{"encoder_arch": "resnet_bottleneck", "horizontal_flip": true, "rotation_deg": 5, "questions_per_image": 4, "encoder_activation": "leaky_relu", "fusion": "prefix", "fusion_encoder_fused_qkv": true, "fusion_encoder_bias": "none", "fusion_encoder_qk_norm": true, "fusion_encoder_inner_norm": false, "fusion_encoder_drop_path": 0.05, "fusion_encoder_positions": "rope", "warmup_steps": 540}
Rows from block 4 of the fusion encoder of a small model that answers yes/no questions on an image's attributes, named by matrix and row number. Rows with one number belong to one neuron. Each number is 128 + 32 x the weight over its row's rms, rounded and kept within 0 to 255. All counts start at 0. Numbers have three digits each.
After each neuron's rows are labels from the 100 texts, of 14976, where the neuron reaches its highest value: "fires on" is the input token at the peak. Only what is clearly more common there than usual is listed. The data: rendered made-up planets.
# fc1: MLP up (fusion_encoder.blocks.4.mlp.fc1.weight, 1024x256), inputs 0-63
# fc2: MLP down (fusion_encoder.blocks.4.mlp.fc2.weight, 256x1024, transposed), outputs 0-63

fc1.468:170158078060113185123149118135159151121206057142117086090123155117156084105093095193151117074098155094070207148118152166110097166072114146128150178119142112100150088140159127145124172124142086
fc2.468:135172147144175121125144143166098133206143179150156101136130108147154114136135107052133136180101136174113093120138080057112106163146131134103132135110117123227154112113133157095097099124130094
fires on: "glowing rim"

fc1.272:097129139125099125122079131183177054124126124160081147144109112172133100079182084142097154090115128173153131181085153151050112120157134112202148119149130107117128103111162149129086124076128142
fc2.272:114130171163140106155153133077107150102142093146150120137145132117133112102109185136188113169121133097110125120131116136222160141090128111146133049078169132156101160132081100140129112124120125
fires on: "glowing rim"

fc1.212:113109169157098136151134160139156070079165101158110123123127099202102153107163089101093159147121116169159107182085123106140127112152147108169125084181135120140164141146141143096088158112106142
fc2.212:160124086125145095138162111146129142191097125116154109105137120093115134134103174113165118124145159119126166071156124146109150124131133164107089151127131152126137113131099114105145144127106129
fires on: "cratered rock"; "ocean world"; "crescent"

fc1.262:102144129121159150123162154172137132124099099137098200110110092171109139126140127095187120125104107176130141131115143119143098108094116166097146145139161109131140157197161142151142151094110130
fc2.262:141134112084154090148060079113097123093124179105160162148115144116131062101138134200159105109118140035126117113160137177133172121086147152146146200116119161089109119119155122115154160193126129
fires on: "crescent"

fc1.8:158171162133112090107111130115172104146128149164078117160127151121161107153112186106120142067118155101094144141139140163134080106128089129170133140033174154129127138168114118133125180136155107
fc2.8:137123192104120127128170159108148083076111134128112140133133103177116138150148031086086114167134143156132066168163122130076134106154133132141112103184164103173115145097096196141147151146128100
fires on: "lava world"; "ocean world"

fc1.681:117163118098122123141125095140167132151149158142154213187111105170088133111119126147099096116099158161139191108074147107131037147120059178104154109145113231104111136146128065105111200109135160
fc2.681:152176129149185141111205131088062219190177132133128150101155135090109105139114110123189087146097142077107101127176105140188147121116138097127077102121139106197099127103240149133146091111161118
fires on: "crescent"; "half lit"

fc1.478:103255138097154139160124089126142147135083136135110111147071116093141089086108146161113102126139126179167104141176140144106144160115122130154175136132121133013131066155131111154140119143116126
fc2.478:133066103165170113126149165167066160209149140106154150158174169154072164195091130064147126201093144156122171059159120093154071153140106140081114098088148163192110158117095132125106078100153123
fires on: "moons"; "ocean world"

fc1.337:167146125150123129083165141102117127131166141080120127108110103137141120197138144059149146160080118132147147152095159112108100128149182109099162105130132197153143143147173145134105068118136158
fc2.337:130148107083131114167114135091096159166085143070147119149116125140144098116133219158123111089115097086134084097107146145115153173130127166130077134139129093086109096113118089153121144122117195
fires on: "lava world"; "moons"

fc1.302:137155129134113149153125119091096125153164154109101118131155126136166133150159148123055130117065095131128021113116139179107097093108113122148130153097150126140141095142137133113065127171145169
fc2.302:084101089175111131107076154213136135168065159121149168085145147147128124114151181128122150113162125169152126168080121077123105136106132128191139131089162119169143082118217107121184119087140125
fires on: "cracked ice world"; "lava world"; "ocean world"; "desert world"

fc1.517:122154158101080131116083091112146099139107158079148125190081114116185175159154141122126153089128111129156145142064130125091173161148102155122162139089124126138140093162111092105124089162083160
fc2.517:111104085182152157055124115161170148114162214118151156177115104126098148099159063122190141143130127183130089150131188072161110143127163121143150139129128175096111110083114173124157125080114155
fires on: "desert world"; "crescent"; "ocean world"; "lava world"

fc1.286:154128109161155096114088121125145085107140190163154108181124140135068119115104121064148141126100083154146126075123099131159040119096119121145129105103153133142072142185200121091081086133101154
fc2.286:111130120136072101129107134102122148127118128106178192137096056144174098120134108131132141097149155141158065142141196112149140116111122088118129159188139149160178132088112162158146122148105090
fires on: "half lit"; "full"

fc1.467:098201185113039145085117102111149093090141152124109137157115117118134098131181091131123120098122123150132084184132124146123154119124117092225148130126101091177133095107170146134166107137132123
fc2.467:167145117119122127124132094121169129143144143166137140131092139108104154112100167202165124101104134090115167121131106162118142137106123193165140122070204146083139152117116085138098109155108146
fires on: "glowing rim"

fc1.689:119081119146147165161137156168170170138121096106173135156129107121142158119137075070184092154112073135101102144082093147093143098199187069133152120133082155196095158123152129180166139126172115
fc2.689:147177138062128152170130134096115142087123089095093134097108087140158100123114199166150166132154189111165133139185119178082178122082105144137137152146074176100133131133167114157093149170083089
fires on: "full"; "gibbous"

fc1.195:135207140163146065175100141157126104088147173111108074148113125149188098154177107169102143097148131098098143187065152146140140127167137146111099126137092125112099112158189085144101124159123140
fc2.195:121111130142145100085131105127147162159150100113188105142152124183142148134152125097203143139051107130124188088114114086149092134093108109171115103111091155149112128136099130111139158107104106
fires on: "cloud-covered world"; "banded gas giant"

fc1.320:145134116153118062097141181112135129152094104111078151123191134132146146133125096100128147146130152159171140127116118144123107141074182139076162133087076114115109113143168095087041150133130155
fc2.320:082112126104115106125127104120146090142099145112139140137123156112168225168115089115154193143127160114087082135177084150185140148135138132123115104192152076114143137110168132128103108150128125
fires on: "glowing rim"; "cracked ice world"; "cloud-covered world"

fc1.767:136146138126048070109136085132163133094168172133119172092165084119125141127146167165131064139157207068192119103082160077083139171110112102144086113100118138118121099090108094110120176097173109
fc2.767:180117130150124128160116120150107117137099093139119181117140170133125159129146050075152108075145142139083126107158132096133142058143132131108093149146101132159134105139090120126124128127133136
fires on: "polar caps"

fc1.498:157121114082088148150104168198157111182125099176086176193078176124130170185119161114092136149124137129090128137089094067159128098135213132084084098132130142137162166134144115109142139126121111
fc2.498:102185138029126103127134081095100142128093154082131120128077146088184114165136147135102137121137142120123083115117140150125194160162150192169144170142063117103132108124202126162166138161106113
fires on: "lava world"; "cloud-covered world"; "ocean world"

fc1.448:129065201085146127111089159111124121117120114151128155154103179124153159086130133124098145103163092118124051119136080106103135126133058144122164108134132043137100129191135199142075140152106146
fc2.448:110113112175140121163154150143141125171144098110168162136151120119091098088156092149158132149164142131110149156167133127112132152099108188137092159070082125075121134122129153133144134195136073
fires on: "full"; "rings"; "cratered rock"

fc1.95:084121171179113139112154117158128119151119067132079167168162110099152121154122118118168142118121162158197140113104186107117111094192069151148096117140122157102145117138132132130182178142158090
fc2.95:133156198076139138160126141085117149081187203136131149110151149158135105135132099101132103171132112065120159135142086134071208142096126162134112135135106119135147165117120181118127143185134132
fires on: "half lit"; "glowing rim"; "cloud-covered world"

fc1.359:124112124125131115110136188092120104171186155173047093115190143084142112162163132135141115079135137157127163135101102127254129124117139066158095130114123131057127101143140042161135129078118149
fc2.359:103115153112126131169138175128166121031142153092142134141145144166104141152139072105112107153121140070122055149165117124079168115144136134141131098161153122153131135120126195120163134141100096
fires on: "ocean world"; "lava world"

fc1.528:102187078156099102114170143184126135138162129089125133128127108092123126130130113095123143137143173124213123151102131116106083145090117103148149121097143115140066116168181094142153105110128129
fc2.528:139148221120155137103117121106115141037127135113155099115168139149140113155125060111142121116127110129096151145182078140125218108114175110111143087147146142154127188126124167130131100126138150
fires on: "glowing rim"; "polar caps"; "cratered rock"; "cloud-covered world"

fc1.121:172143083115117090125139124112122109149175113116115159135199206097152154082134118068146093092105061121128128163098085079152102148154122098142130134145095149203131127147093119106128065154188131
fc2.121:065146107059171113141125109099148099107069122100197101103141147154122133086122156181108095104133129092108035157102130185107157145155121233147165124104111155067109121098189162123147124127108130
fires on: "moons"

fc1.72:145114112106184153134126172120174096126101119084098112116121139063116125156111109124123212169159095132106168127106055143154194140081151170120107088083116126181074117152052141159132093109146112
fc2.72:104136089053116077115100082175077124090108112131090161118149123128103160130103111120126133100167157074119089149110082148127157159111070124145136175142135136026127102131219136118143104132109139
fires on: "moons"

fc1.460:070153143117059138120099142159163080116120125139087146141106105165119135092171091163110143105130116176141113172101149124088103108157122091210138116132138104124155104115193140135117113106127148
fc2.460:105139154161112134142128103088162154120172101153137123126128177141126101171127150096173130155111123101127139140107092121211126123102117124146118098067189138137090143130079109163135134130130138
fires on: "glowing rim"

fc1.339:105193149126073134088084142131154104079154156154087137144118146111133117122188124144164135063082098103122096144099131155101144090097110108216167143111099101106139156113157135153141102132137157
fc2.339:138103182102103120131142062112114150129161123140142140147135156165158122154121150127120165147195122137082157161118093137106115083135104155124111092090216128177131171083097138135143115089064091
fires on: "desert world"

fc1.639:095202154112063106101130140135160109104114148103089132146105131103123100136158075112114109120134118164121092186136157135102152101157109085210113126118124105181109109118152144120139124088133125
fc2.639:105130138120127120119078089097121136093160114124148132128113141132134110074112167168168141116102096061109160110133102147174122150094112170139130137066197123073111157116103122127130144167130153
fires on: "gibbous"; "half lit"

fc1.663:092147170101136138175120088164177145158161134158148144153143097044117087095154119079108101088162022068153139158154119157154078123140139140091125099152125140090128084118135152135189162154154110
fc2.663:164017168087126126156158121144069142140138130107167119131120104182130049163109117128084185166180155172114140148116096085085133161095108118085094179126101143172114125124071119107123140154120067
fires on: "cratered rock"

fc1.719:114163144129130100116148089172161110166120129192100143109129117134118157138125105031082123130156083126123132166155162100120105124132165171107150058184147148149121177163139120091154117116155081
fc2.719:173137131050148093165115106040098179108165186106154114139163162130139094146109150131179144119080112070140160065180106150096171157071124118118125193077131169094139131128085099146113134170143132
fires on: "crescent"; "gibbous"

fc1.139:131193158111063150098090097098152104077152144135102153147137143114127087139177112158141135090101097136136092162123114176101155088106122134219134151122121097165128120105169146138160109126120158
fc2.139:177143137150105130125118088085128146135149165105132147132106163167152166103098126153168104105120127113092181111140121147125107149116095206160131138069212160098122180103116120140092131160062129
fires on: "glowing rim"

fc1.62:105137095175123161095095125160090199085110142132130132123157127108076107154103173169115173123099171094100107115157136145118135111143174178166142160123100134107129083064091100175102100138095148
fc2.62:080141142141146088160126133113138142149073125137111109142077137139140128096126053128130136085164089163164158098148146107100163138093134123104095102145142144115102140177124137127093139123156074
fires on: "cratered rock"; "ocean world"

fc1.581:103151157057165131119135140157121112139133138162069151139109106140185127130135107071132133115131128140127102099191149167146110152177126148118136098169121136170162176121145188096120119104085106
fc2.581:163106134101150150137079094104141143130146120105121132113093120130106068057100130157107146155166117071144208142144113100053127173138110164134158147077162136074157157146125082134162136187107128
fires on: "gibbous"; "half lit"

fc1.658:134165112157140167125151188162126103152128140161142177126081077092103090136161112088129150135160104157126193089089101137098135180139196139110148085126122089061116068127163133105075107135152108
fc2.658:145140157067157149119156126068076146104161174159148163149114140152154099086156111140117113152046129026137044070142129135116167132123090150102127138102122158151117079129206149139138126210128109
fires on: "glowing rim"; "crescent"

fc1.214:062121131150152079079129132135130115090096107053087114132087134181116143076141078153139171162116140146179145117152122128164036140164102166172128103197148125142170074137091144154104174133151126
fc2.214:147164165115150126159127182129104128084119142092184133104196097124147097147106151102163117088140143079093142092118102117103160091154180126113158137090130097089102147123168108129119118062108122
fires on: "rings"; "cratered rock"; "cracked ice world"; "cloud-covered world"

fc1.693:156169155113141179129110170119108055089155123110166110156141149163103152159145089118137163183119137138134076117166106115094086109124148083133142149125111204181166171068073135139062120152123127
fc2.693:141114122069170078118111091175123173088131146136139138124108155088101118075132160124106150097178075107106132120115132153130129121146103124188175131133113176140075094084182128133218126106132109
fires on: "half lit"; "crescent"

fc1.120:132176134083126146115121090136198137135076127170138095105112134066119102041124115110098163147120070115142111166118083122104106130115160078151111077141102174106132117088168134117119157138165186
fc2.120:119035104142163123123146118140103152197171118074155155144132124142133110231086176131168116184135152132126144060171125120140092129117122140103195168111176150149111104148067106122119110139138143
fires on: "banded gas giant"; "cracked ice world"; "cloud-covered world"

fc1.428:131156127117148129126092072144133167174169155213112099092118177127122121035176117121131165052163108108139126146140103115111127111117136130095111116157106139099129089147154117147129191164095093
fc2.428:109151121172124113106202180152122155116129092116107126106121142100105075248130158139132159158119135175180135161205136118097170137123125097112191155131162124172141136107117097139125148131120123
fires on: "half lit"

fc1.169:149147114184113140173190069087123120136155120102103164121150119046162122130102121117090061145166106135134140118196137133153141084143094166087152121150110112041182111145106135179127154128118119
fc2.169:118147109171141109194110143095103156140130120139139161163128107165146135039082058136149078104066122146158160110176152073209081147121149148135132152091123130125150162098151179142097137129104107
fires on: "cloud-covered world"

fc1.32:166166198089113173177138127095111093125169148070116120167152120151084159135110153128165091089138113142052094122112143152140138078090147085097156084147140165159159132093149152143114113153153131
fc2.32:041132111115130133102073112180210129191153113158149115093121144109151111082124158136104129083219142135119109163047165104115102137146123143136170153052121089115104076098168098098134104130159153
fires on: "cracked ice world"

fc1.75:091152140134092126152134148154166089103128147153114144133108072117092105122152110098114145098109152140160109170081086147103108124141173120189135136107114146122169113138172147066125169116105173
fc2.75:096140147150103097134092150101119125135087133122181195123161149155115184057086098090180124145129112095130171086117155121189159110125145144188168103168157154127091182074084119114140127114112140
fires on: "crescent"

fc1.149:179128097126124084171118121156192116124184129140134151140142118151167136123111090066120112134142084126141087139142186125117078128110140168135157105121133121140078162197133108122114172122171122
fc2.149:181171123081137140144150105138060171164130110176119135063096132062094097179103161143136136131069123077138217148169121165124160135124115143118126186120113123110124146120103083107130150227114170
fires on: "crescent"

fc1.686:097131120115096151098075133083171119117120166124112147131081096147126104101184122188156083087127163121102095149116102141171115094163081104149158140121119155156122063144097136147133145164094144
fc2.686:155134134158120096172207166124125060106123119071150162160129116105145133132101099066165153161145079147172101142136117138063074098109139148129080126161147118168149143093109142163124165088160105
fires on: "moons"; "glowing rim"

fc1.353:106151140132112135202105102112156205173070129111140089124112103054148189079105113137174118106156128143124107142119116066161131130159165089174140159104139071097115114157110073112174170092137179
fc2.353:108135152169142149161137138089123111104114079146130120156084122157120148199139115172095087127166145124141112148126104154122175138101120171115084118152135127210148108134198177121113138060116078
fires on: "full"

fc1.531:059083149124152170121133164103136148062148118137137147110141112100177114159155107127139152137109099142180102143085150150124145123097214153114128090088118094057047135111122089104119146096092096
fc2.531:103208109084082132124132160127103092084148147159158135147095115110154132183156161123095068079168145124129140122110096084164090112111142172156100142173166154157101116084111134129090202121126086
fires on: "half lit"; "glowing rim"

fc1.360:117198102106123120169104113112162109131125106141103067129157113088114106145156114185165115103108147131087078129135136167129063124113130115120134143085127135097080090189140025180098225104169152
fc2.360:107103156186125144126148133121134129134140109148139157141136133184145196098155112108161139125065122160149151114131166123218091101129144137164156106182168113142149173141110171119110110078107125
fires on: "cloud-covered world"; "banded gas giant"

fc1.514:170116146109082130182096135210151057140144131150162150126141127134167162106118155102146080093128123144116115126145155130111114090142134134083164112119188105140089116121135136144112076119180079
fc2.514:105129156166091160140135106077111210143113171176167151109120169181091161127130116167166113155155129092169142098093094094120166101158135140138108117131096142123084178181116158133101135107074151
fires on: "moons"

fc1.237:099175130151113111128137116125165109130178137150173073141107117143140104141108110130137128089109158123130126137143140106157161169148157119123109135102123106055116115068102147156133107154143101
fc2.237:138119112132119136155169116142149139105082120120124125106090169148180089137149126181110104143065120163122173094145168097170086188104140157220122126149172144135097138155069092104145097120090148
fires on: "half lit"; "gibbous"

fc1.615:127123113088175142126152125140135151135117123134162173156175121121134138115136085087148132177138103109137145166140100084154096109149202159103107106092145157132152148198176047097148116162151107
fc2.615:098119108082107127151094110175097071138112142132115108102134135123129069097069199161074126130123114078159104098121164125086137136143141164130165187102103155096134144137108081133097136139085136
fires on: "lava world"; "crescent"; "desert world"

fc1.178:100150108106165105136118104110164179091182171150146108096033135091125079098175155187084144125086088131120143127152064156145070132122120054101130134137165102094114116056127118141127081149084136
fc2.178:070125130195084103087113073135061158159129109137066171153171128138134110115078180129156122107052109113131125112135134096095163175181111091148093137129146173141142154150117131101113137175174104
fires on: "ocean world"; "full"; "lava world"

fc1.636:124138161107129108090141096081181148124133135147134142183126145160146091157125128118089122162109133100121160128139082163110082195198101157115166140113116080114097159106123106089123129134108113
fc2.636:135130098155117124129165155188128096120146149113163107137131132159098175117138060105181138127148130182111088140070107097146127117153133124159109075141106105139091116137127121131108084161168122
fires on: "cracked ice world"; "ocean world"

fc1.716:115181101157155146169163145085156108099141086118115154158139123176185153116074147159151117132104099103135158144161117120116068215144120101140126188114139144126153112122093113144136107120170151
fc2.716:125055163139136141098191127193148123133091160108129098154124143147118158088134127094126113143066125134144107124095109102192127127200163112086119121197118124153100114155165182148108162101125107
fires on: "glowing rim"; "full"

fc1.555:111075104126154092091115122130144087138123115120152042137114106143089145189112091119135111154126055131128175195157095105140076117066111119154169167129141152132131154189143132080167108062109148
fc2.555:108177173060115103175129113125061126126161141129128110053106131074175088159074174158131112157137135116100107149138129094108131155152116082101152179122156178066140163150083104118129120154147164
fires on: "cratered rock"; "ocean world"

fc1.605:107106136169094150111111160098116081202101121131143163125079122153133169155144101168149176143163134158189174086116141091134111138139108174111091139178120115133098118190118089149098060094111125
fc2.605:130191201088180097144152128094071106085106132133152141174123142117137109100125087128148104113101079050070129113182157142119184140099116117102109130127108154150176144109200142115099126123134144
fires on: "polar caps"; "crescent"; "glowing rim"

fc1.354:082141070166052133138109111161158072180079161117130127116179091117086130080079149099144178089145118196088169126097093119156152068085191147123178152119153096173174086171142163196118131084100110
fc2.354:146143188124140075148153192049101111100144110150122102102094159205108101143118097156146063137079136168122142125173144149145210152120119134139100112101072100115153157117093120135097142125063132
fires on: "polar caps"

fc1.408:150184114117148117063147144236133106168128111136146172074117121085128088107076120082095156133159144171090183122124133106114134147094110105178144178197123073119168051100111118078126174106182138
fc2.408:080198103117169144143161103056167170090119135063177168117105154101128169144124115150113104129076126025106079146165054180078176140085107173111146136080119181137106166113120127111114105190123123
fires on: "polar caps"; "rings"

fc1.505:143132121103122132070095112121126131125134121111137133102111159067149127095118132156162130085182114168161119101121123106110089139141161108169098100083132149141094079180105127172171133153106088
fc2.505:108144146142144111152191141092180156140109091126156118145097102168155155099135143121127135148044141113078138108187109128036180169077114166114062111165113119164136167143095112188106143119140141
fires on: "banded gas giant"; "rings"; "full"; "cratered rock"

fc1.695:134159121141101119067098130107147133121137121160118176155132132113130105139135138186153105101116112102158162092148132165097092108098142129185170170086140155098138148128140116136160083122116173
fc2.695:156142175144111127127146116062119134110144081129146126136121167152135139125096152100134128139134117132096105175136106127191154116113109122166096064145188143177102154105090118132093137127092124
fires on: "desert world"

fc1.550:110137141106125138164131092123110106125143089130084091130103123087143125169108121124088120150104108079139088183105151145129144162121109168161152148081148107099141143194105214125124130151167159
fc2.550:084064139125119139115096140159122091207112136161123108092103148111108069073140097118139193111202134174155178163039155062165093142140124134122067079095136089125098143088143095120136121126122080
fires on: "cracked ice world"; "desert world"

fc1.626:151158118140119106139119096149163096103145131132156087121147138087084167116174139077088094126155131071096134182114093108090134124134203090131134133162115112110074140073129141155071131138138147
fc2.626:143098077086060111167138104145114093099130157111119130148120061101118142112047090121133123116137144079165104103142215080099095117114143145122089137117129147106162114136103109113127110118155139
fires on: "rings"

fc1.627:108203135096148124144116138125154060134091123094108089198122150115150080130139120183147088098131092116117154086133178118142108086074115081127147161130166121091058140165152064067146141136153155
fc2.627:143123128206136147138119137117123103150123127143136124124144111137107167134163091125163127196086138160136121108127148107157087123118083145098093099165184127198081125144097192131146143131141139
fires on: "cloud-covered world"; "banded gas giant"

fc1.210:110189154093074126101109151121144091082135176111095158164108117110139104137171109121123127071109102114142083170107139145132188080132129126199150144082100093126136165097166139157141106117136164
fc2.210:137070172156146106133137111094123141102132089126162120118134138168130135097125157156135142166149108100090128148145090142138135139122077140168126111105209140108077100064055130112086097118080113
fires on: "desert world"

fc1.438:171085123186122089090138122151163156155127126150114181128151170129162130110139087064122122131166064096190116082110126173093116088173137130093159066154115130129103060102158165118191103096148143
fc2.438:146126168045107134126128122029080138110192122082100119121105086085091135140133057102103156120082138090124149136179132134100162140098155136133170203139135107068203161138112127097109152137128135
fires on: "crescent"

fc1.766:091155147194123097120104111154140135161134108155126121095162125142129103122160131143068122067118164123153174096129129168077029147097138137147145083096098127031118101100103092114110159105126165
fc2.766:195167178140162152117153161107099151077159191159128144096127116140122149169117058076160107154124102097109122139166068099120206118124133159144107138139125119174122184077114177146147138153127139
fires on: "ocean world"

fc1.132:100117148141124098118158133089105092048185174076137086112060072091050116140062116073148158103140121092032142165106158137154173120147067084093117153081185157157043091129157105118116180131094172
fc2.132:092196115177108182104189152178089136182111130154139199141111122079111104160132120137092069149142166142121105209158188081128174113190149107134102063118162116143119148134067153083125114149081087
fires on: "lava world"

fc1.671:162168170148170124153132126152129151174134098087149149111137098129144176165184076083138177113112115156159072222103168135141133126182137127145138109129134146144129152112181161112162142137179096
fc2.671:102083107087140093128149109135121145117148100145115113128133160147127106167103204138104153172135163096117148031133118124201095120128151200121088163177152140108140109118096095129121097126102206
fires on: "lava world"; "ocean world"

fc1.255:129195182092107151163172150162184053141140170133129139176134125188086146143196080102142108158134122143130193100141113107130106191138128139110112123145097052153104104157165138088161111152136124
fc2.255:093153153153129128153124142031110098123100156087138135111155154128096148095142150126124119113116150105122166106119111165127190151150106116057148141102099191081061106138121167144130112171100135
fires on: "half lit"; "polar caps"

fc1.620:136122111162099057151197144122144101086197121180111164093134162126114128125102110109148128186154168134159131082142091140120114168158110176083155146100129132088120074136192081081067084132145181
fc2.620:124182162127164134130127140049060149113161177105118127154158146091148132095130091108142081110086089061123102116163132106181231135131092107108124173113120151143121135104164172111161123149142145
fires on: "ocean world"; "glowing rim"

fc1.283:146134151108165114167070123123081118079103168153148125143142160146149076089112144230064119121157185117094129110091127159137097103128201131150122143132157136089088103151085092192142132106108132
fc2.283:117095173121100118134173151147123160133126090155135148108129132195102133101150062066208096159047133133110143135163135079129158058100149180142115097156170107126119180127084142130062161092139114
fires on: "cloud-covered world"; "desert world"

fc1.583:084169151084186159129152111152121159123088092209153141199135142082087131106102158059158149113088129090110176159097143122155137081079169161119160083158154120110155073083139065127130096163110111
fc2.583:120147128078164092138145101108060156108238105101125111145142111130114118177095166189153087153137100105121106104189075138168127149132147100106101225123187142134151168114114117140118073115128124
fires on: "crescent"

fc1.84:139156075126147081207159081085075126113092133126161111079112198123157128098169147121176094156125113127049058131101062157155067167115151150110125130151128131142067145156114057152115171156105145
fc2.84:124100092180132047116154142181195105151145136097119136113125124151095143146153126134102197104138112167115130126114112067136094143133174139080046145172132127101163120156163115189128144113123130
fires on: "cracked ice world"

fc1.409:120199160211084100097102145054127135171110180129125131159105125120162115111143132162106138048113141128133172139086182129133086103135134128155084147144145119079156148124120139088080124124118144
fc2.409:129133164127118128103169162115143121037162169116132140130126141204131143169140080116140135196099119135135126119171102133050159105132130146146137104183150106185131150100089198105139146120134094
fires on: "ocean world"

fc1.181:093164139130071130117121153160164070121100133154097160161103110165118111112180094143088138119122107165143122171097155105092103101152124099191132106139119095117141119109167148127102125109136139
fc2.181:102127131148132108128112114106149147097121109146154124145107157116118119092110188140154116138123139066098055156108108154186142113074101117134120151073156173129092126137097099121141129154104162
fires on: "gibbous"; "half lit"

fc1.299:120117117106119110127123070160178104131132112135103102142140108098122094107134146117066158072191169173137130192102140165106118125164135160166100121157129128129138071103186114094170141056133106
fc2.299:181182129148146139129132123027115157139151133144159118123109175104128179127098169140199088151090117081094182088170142131187135148086126122164137133105177138089103169145040112138117116179105123
fires on: "polar caps"; "crescent"